Rows from block 13, named by matrix and row number. Each number is 128 + 32 x the weight over its row's rms, rounded and kept within 0 to 255. All counts start at 0. After the name is the row's rms in percent of the matrix's.
# convs0: expand pointwise conv (model.blocks.13.convs.0.weight, 288x96x1), inputs 0-47
convs0.179 113 [ 65 150 109  74 102 173 153 156  52 103 103 197  85 106 132  81 147 122 130  86  95 149 136 110 120 129 160 143 108 126 119 113  99 120 138 151 118  82 143 139 106  89 133 143 127 142 150 118]
convs0.180 089 [177 134 136 135 161 131  58 130 176 135 184 135 165 134 145  63 135  99 114 105 122  73  58 106  84 119 153 124 105  82  95 130 150 107 132 137 157 154 117  50 151 138 115 144 160 105 161 106]
convs0.181 111 [140 118 160 122 121 127  69 127 150 137 121 129 103 119 143 122 127 159  64 189 107  94 116 167 132 102 174 128 138  67  80 114 123 129 165  85 119 119 121 161  94 166 101 149 159 116  83 176]
convs0.182 083 [ 96 175 109  96 145 170 120 148 126  79  63  88 108  77 153 135 153 171 163 125  98  65  79 174 184 102 105 164 123 120 111 142 119 182  51  99 131  84  73 101  90 182 151 156 155  97  96 149]
convs0.183 077 [148 108 152 124 134 125 103  99  84 136 117  88 148  92  87 138  90 136 119 164 114 164  93 192 130  80 122 149 177  95 185 113 113 164  94 112 177 164 128 159 115 189 131 172 153 107 111 145]
convs0.184 111 [ 38 209 110 133 124 150 129 185 104 143 112 118 166 110 124 108 111 102 181 144 136 110  69  80  91 100  70 111 148 104 121 172 119 189 183 127 118 120 169 118  74 114 124 156 149 145 143 139]
convs0.185 060 [109  82 124 186 154  86 133 110  96 144  98 122 178  93  67 184  88 154 158 112 109 151 102 117 152 123  79 164 106 118 125 162 121 165 105 137 122 120 139 122 135 193  87 128 143 146 137 199]
convs0.186 100 [155 139 138 147 120 111 150 155 127  57 134  69 120 138 176  83  67 163 136 128 139 120 158 102 144 126 165 152 105 123 126 167 134 195 172 129  81 209 123 132  97 210 107 112 105 184 150 158]
convs0.187 066 [141 123 148 168 113 153 147 156 168 170 151 118 155 105 105 167 174 104 131  79 123  89 187 149 174 136 112 108 122 181 195 150 169 109 158 104  98 186  76 159 128 139 157 152 156  86 132  90]
convs0.188 132 [102  65 125 147 151 106 132 155 113  99 101  82 145  96 112 103 113 127 135 150 137  66  81 117 160 145 133  96 167 170 103 139 147 111 143 147 149 150  70 180 107 140  93  96 154 105  99 117]
convs0.189 056 [151 175 126 129 139 141 142 167 134 133 170 121 123 110 182 131 180 139 104 139 169 135 104 140 116 154 105 106  67  94  96 168 163 162 118 122 127 173 138 150 164 183 137 141 108 135 140 163]
convs0.190 081 [ 63 180  73  85 143 114 186 139 131  60 142  98  57  60 125 135 133 138 135  98 145 113 157 138  92 120 103 132 144  92 150 168 127 118  99 154  72 105 121 140 124 109 147  54 118 118 106 149]
convs0.191 116 [162 100 126 126 158  98  92 103 115 123 127 123 114  91 165 128 177 114 126 145 143 122 185 127 180 112  98 140 115 159 155 129 137  90 120 163  92 154  87  91  89 153 152 180 107  68 117 115]
convs0.192 100 [112 117 139 113 157 142 172 127 120  57  77 156 181 147 129 129  76 148 143 169  91 163  89 148 176 144 152  50 142 173 135 110 141 123 151 170 165 141 109 109 136 157 155 161 143 133  94 166]
convs0.193 099 [131 113 206 176  67 194 152 131 107  86 197  86 164 137 114 149 108 111 168 110  84 166 180 162 104 127 158 109 105 156 138 104  95 179 114 120 170 115 161 151 134 131 133 102 196 135 133 103]
convs0.194 069 [142 161  81 159 136 155 148  88 146  91 156 149 138  50 142 115 132 110 134 130  89 146 147  97  87  80  12  91 115 119  99  70 145  89 104 130 118 137 103 159 113 123 186 106  91 118 173  71]
convs0.195 108 [159 107 144  62 145 137 148 209 109 136 129 137  99 109 172 116 114 161 100 159  72 128 145 103 178 155 210  56 184  77  76  89  79 151 149  66 100 152 132 140 123 169  65 130  63 152 121  85]
convs0.196 098 [146  96 187 150 145 183 134  74 178 109 114 140  89 146 195  89 153  89 134 159 142 148 108  58 101 134 113 137  97  77 154 122 101 115 129  88 111 161 173 155  99 117 133 124  90  72  80  94]
convs0.197 054 [140 114 120 105 124  74 133 132 176 113 122 149 161 150  79 124 180 190  95 126 154 101 125 105 157  68 102 119 105 154 146 142 117 129 112  41 114  95  69 166 159 153 115 103 147  68 175 140]
convs0.198 141 [213 117 100 120 101  99 136 184  99 165 135 145 123 183 161 125 120 120 129 124 137 105 115 176 104 205 131 170 216 117  87 152 118 112  98  98 163 201 152 152 109 106 157 141  54 141 163 144]
convs0.199 118 [140 116 115 166 155 132 119 183 198 175 152 135 121 101 132  98  89  96 124  91 119 129 157 131  81  99 125 147 130 139 117 125  79 135  62 111 114  44 156 104 134 130 135  83 145 145  92 132]
convs0.200 093 [ 90  99 117 103 116 129 101 133 124 123 107 113 115 128 161 159  66  93 111 118  90 134 146 111 147 127 130 141 148  89 138  85 118 138 171 135  93  72 132 101 100 115 117 196 172  88  27 187]
convs0.201 066 [ 69  99 140 138 178 111 127 133 118 162 168 149  73 109 134 167  90 138  90 176 180 119 136 162 145 178 122 152 169 115 134 120  70 115 121 132 112 135 137  85 106 142 136 125  87  92 125 108]
convs0.202 149 [175 147 131  68  89 156 101 130 130 152 112 158 118  92 130  88 141  71  91  83  98  99 186 123 125 129 116 168 118 157  77 125 116 135  95 111  80 101 122 126 132  94 161  59  94 102 141  88]
convs0.203 111 [112 141 136 149 145  96  54 150 166 124 142 140 134 107 108  73 146 157  76 126 172  84 106  75 107 122  88 149 108  75 165 161 139 110  99 112  89 115 166  95 128 131 145 162 120 116 147 107]
convs0.204 105 [ 99 106  92 167  92 146 145 143 152 129 129 127 175 186 196 135 166  97 104 112 155 144 188 105 103  94 137  83  63 127 130 124  82 135 126 131 169 118  93 132 125 196  78 100 121 118 142 162]
convs0.205 094 [122  91  75 113 131 146 180 134 133 118 121 150 101 141 149  95  74 146 166  85 147 138  93 142 117  70 146 104 117 195 113 122 154 145 171 155 137 108  90  85 162  89 111 112 118  79 109 146]
convs0.206 127 [101 135 117 143 185 182 104 147 110 121 175 141 124 156 103 159 139  90 161 168 179 175 138 117  85 122 176 116 127 161 145  87 147 104 124  76 116 153 127 141 116 151 151 131 140 122 102 135]
convs0.207 067 [170  67 187 138 131 112 107 136 158 160 138 143 219 144 143 118 170  79 154  81 129 155 164 102 150 156 164  88 157  47 151 138 131 141 138 158 128 123 132 114 127 140 156 135 117  98 166 139]
convs0.208 122 [ 91 129 152  99 166 176  56 137  89 153 152 154  81 125  89 194 108 128  97 114 116  60 148 141 105 158  95 103 148  96 125 124 103 104 130 145 117 148 154 124 166 119 156 116 101 113 125 132]
convs0.209 067 [121 109  98 127 115 152 159 148 148 105 115  55  88 118 185 119 110 165 138 170 121 134 126 165 177  65 173 121 110 153 111 140 171 146 170 117 127 128  60 115 143 115 146 162 136 147 126  87]
convs0.210 074 [149 134 180 127 138 168  81 148 153 117 169 116 142  93 177 104 142 127  90 148  72 102  75  83  74 134 149  95 119  92 127 124 159 101 129 115 150 119 145  44 144 161 106 155 145  99 170 154]
convs0.211 128 [174  90 143 136  94 164 161 117 121 146 130 167 152 154 124 150 118  81 144 108 118 161 110 165 158 148 139 175 143 140  85 127  76 158 107 140  66   4 136  94 124  50 180 143 133 132 103 132]
convs0.212 091 [172  87 116 118  86 113 129 158 121 190 102 156 184 131 169 107  91 112  39 109  95 122 127 128 186 138 141 111 169 123 149 178  92 110  59 196  91 181  86 116 135 126  81 125  92 189 134 143]
convs0.213 079 [136 179 135 163 119 154 147 119  71 140 151 104 138 137 116 116 135 130 112 150 108 113  96 141 102 188 176 155 149 154 129 124 141 149 135 159 135 103 161 182  96  97 145 173 156 171 132 155]
convs0.214 074 [142 103  73 120 119 138 178 140 131 102 100  91  56 114 179  59 166  98 105 158 170 109 139 156 113 121 147 154  89 105 123 188 127 158 154 137 102  96 150  87  87 154 103 138  53 140 118 132]
convs0.215 097 [117 130 102  96 113 144  79 109 124  97  65  78 138 132 177 109 107 147 121 132  99  59 123 102 141 106 144  94 125 120 106 172 189 136 132 138 107 146 148 147  96 148 140 165 158  85  48 107]
convs0.216 135 [ 98 111 106  76 170 135 106 129 135 146  70 181 165 106 153 193 113  87 170 139 168 135 111  85 149 170 165 120 121 127 154 172 143 166  99 158 182 143 115 149 129 142 162 173 122 176 166 103]
convs0.217 064 [142 144 160  77 162 131 151 202 106  83 130  79 154 152 208 156  82 157 104 125 161 143  78 117 133 128 147 118 115  93 133  72 149  93 140 147 125 107 140 123  98  93 148 104 134 178 165 120]
convs0.218 063 [184 129 133 110 147 133 155 127 142  95 139 118 190 125 115 124 111  90 136 145 137 169 140 105 135 163  91  71 218 159 114 117 154 133 117 140  95 103 144 121  96 156 150 117 127 126 143 185]
convs0.219 099 [122 136 128  95 171 110 128 105 168 110 143 137 118 134 128 118 165 175 139 146 157 115 109 157 129 180 154 162 131 103  80 173 157 164  94 115 154  79 129 164  76 124 157 155  86 129 108  95]
convs0.220 094 [102 132 140 129 147 100 136 113 149 135 152 123 145 161 178  96 144 153 158 117  97 182  87  85 160 122 156 170 169 104 155  83 114 124 141 103 150  91  92 100 114 141 134 135 122 142 112 105]
convs0.221 087 [150 161 133 130 126 160 159 118 124 111 190 118 160 119 146 143 176 179 144 168 143 130 106 117 118  79 114 172 167 120 177 168 126  92  99 120 122 110 166  76 177 104 196 131 117 164 131 139]
convs0.222 079 [129 145 108 164 140  87 111 100  85  78 145 136 102  73 123 111 147 123 131 132 155 170  84 109  99  81  84 144  89 109 194 115 203 116 155 160 110 128 126 105  48 132 182 110  82 162 144 117]
convs0.223 103 [105 108 192 103 145 136 157 183 162  82 197  95 128 123  64 122 136 103 109 159 140 173 138 166 111 145  91  97 115 164 143  88 155 173  92 203 152  98 168 141  70 125 140 191 184  63  85 141]
convs0.224 064 [ 91 109 121 141 147 118 152 140  70 120 100 128 150 140 161 155  69 101 111  98 117 186 143  77 126 137  90  86  91  78 139  62 169 139 109 170 165 128  80 172 105 148 144 133 122 123 128 129]
convs0.225 090 [185 150 146 102  68 155 156 195 175 176 124 158 119  69 147  88 115 124 122 125  91 117 174  90  73 132 113 116 123 115 133 122  73 143  74  82 148 132  94 111 142 111  75 152 162 135  97 187]
convs0.226 054 [155  79 113 176 171 153 137 124 131 104 152  82 122  78 194 102 117 151 113 145 158 139 145 116 157 133  87 108  84 141 176  43  99  78 127  70 112  58 163 133 139 146 104 130 110 168 137  95]
convs0.227 087 [ 81 157  80  99 177 170 134 124  81  77 134 114  44  89 114 132 116 141 135  91 132  92 147  99 147 151 139 157  88 100 171 115 122 104 128 168  77 113 103  98  98  97 114 103 127 132  89 141]
convs0.228 123 [111 109 159  91 198  92  70 105 112 152 196 125 180 100  96  95  45 181 130 144 153 142  82 120 159 165  85 139 156 113 140 118 116 127 103 160 181 115 129 130 137 141 158 201  87  99 147 147]
convs0.229 105 [121  59 141 160 116  33 112  66 113 118  73 134 132 124  90 142 162 111  86  83 112  97 127 129 166 126 106  96  86  99  95 137 137 105 124 147 151 110 166 115 126 172  90 123 144  78 147 107]
convs0.230 119 [ 51 172 193 145 137 136  93 106 103 140 123  87 161 109 134 103 114  91  92  78 115 122 170  76 136 116  84 137 121 146  78 139  86 153  78  38 120 147 139  38 159 159 151 134  97 149 133  93]
convs0.231 099 [ 91 120 127 171 158 149 146 122  99 140 135 130  68 122 146  99 185 109 150 141 162 101 136 149  97  64 147 123 129 147 144 109 129 119 149  95 142 130 142  79 105 133  99 121  65 136 195 163]
convs0.232 081 [165  58 138 126  65 128 135 122 107 170 150 151 153 127 147 149  91 102 120  88  66 194  88 113 139 132  74 134 117 172  84 125  98 167 129 131 118  75 117 107 135  58 180 128  44  78 127  90]
convs0.233 138 [117 106 114 165  65  63 146 181 123 159 165 153 129 100  65 106 147  92 130  86 159  95 121  94 130 185 195 127  87  91 145 175  85 108 162 103 146 118 136 117  96  92 108 214 133  92 145 131]
convs0.234 093 [154 138 139 130  79 147 113 186 143 102 124 125 153 116 148 165 212 159  97 132 163 119 139 113 125 193 162 139 162 117 110 178 139  89 111 112 118 155 155  73 123 161 117 175 166  80  96 125]
convs0.235 111 [139  84 137 162 123 165 142 103 132 160 129 103 192 158 129 128 117 123 120  90 129 155 121  88 115 157  78 139  90 152 108 113 120 131  86 144 216 112 146 136 114 171 154 183  85  88 134  72]
convs0.236 111 [152 101  76 113  96 193 204 152 206 138 173 121  81 105 152  59 146 125 113 166 132 159  98  78 119 116 146  83 168 129 139 149 151 137 182 101 117 178 146 131 113  87 106  83 122 118 135 128]
convs0.237 112 [115 154 136  88 191 154 151 131 157 142  86  84 223 206 130 133 132 155 136 197 149 128 161 154  94 154 170 116  93 150 151 137 141 121  76  98 143 143  67  88  57 129  87  95 178  89 127 145]
convs0.238 052 [101  90 127 112 164 110  91  64  96 137 143 169 153 110 125 145 124 115 134 113 113 142 160 147 150 177  77 145 154 108 118  84  87 145 108 104 134 177 191 130 125 175 151 182 120  98 147 133]
convs0.239 113 [192 103 147  89 100 113 125 107 130 141 139  99 148 152 137 145 153 128 127 174 177 140 144 124 120 106 126  84 131 129 178 106  82  80 110 172 151 102 171 176 118  91 166  74 118  75 108 101]
convs0.240 111 [141 126 133 103 159 135 147 138 127 137  98  69 151  91 142 109 144  99 127 112  33 128 139 137 131  85 101 152 116 125  77 138 100  99 130 127 121 151 137 116  97 130 148 200 168 107  93  88]
convs0.241 116 [162 102 113  87 136 159 153  57 135 115  89 132  89 135 127 176 120  89 168  90 182 140 148 166 112  97 154 128  94 147  97 114 120 108 129 159 143  75 157 173 143 104 186 108  84  99 104  54]
convs0.242 122 [127 131 155 133 118 174 102 161 108 135 123 181 138 130 122 115  59  98  40 130 128 129 137  87 124 108  95 155 152 198 106 151  84 131 115 110 179 126 151  98 127 139 105 157 113  86 175 140]
convs0.243 107 [109 181 158 140 194 135 115 134 138 138 123 130 149 115 142 124 135  57  83 101 140 111 115 109  65 146 125 125  81 108 142 179  97  94 121 163 129 121 190  32 103 126  94 158  66 129  82  93]
convs0.244 087 [149 138 152 118  82  87 123 134  94 104 137 114 166 139 176 151 124 169 114  42 185 178 131 141  85 144 154 119 107 156 125 102 144 111  99 113 108 161 123 103  54  82  93  80 151 158 181 145]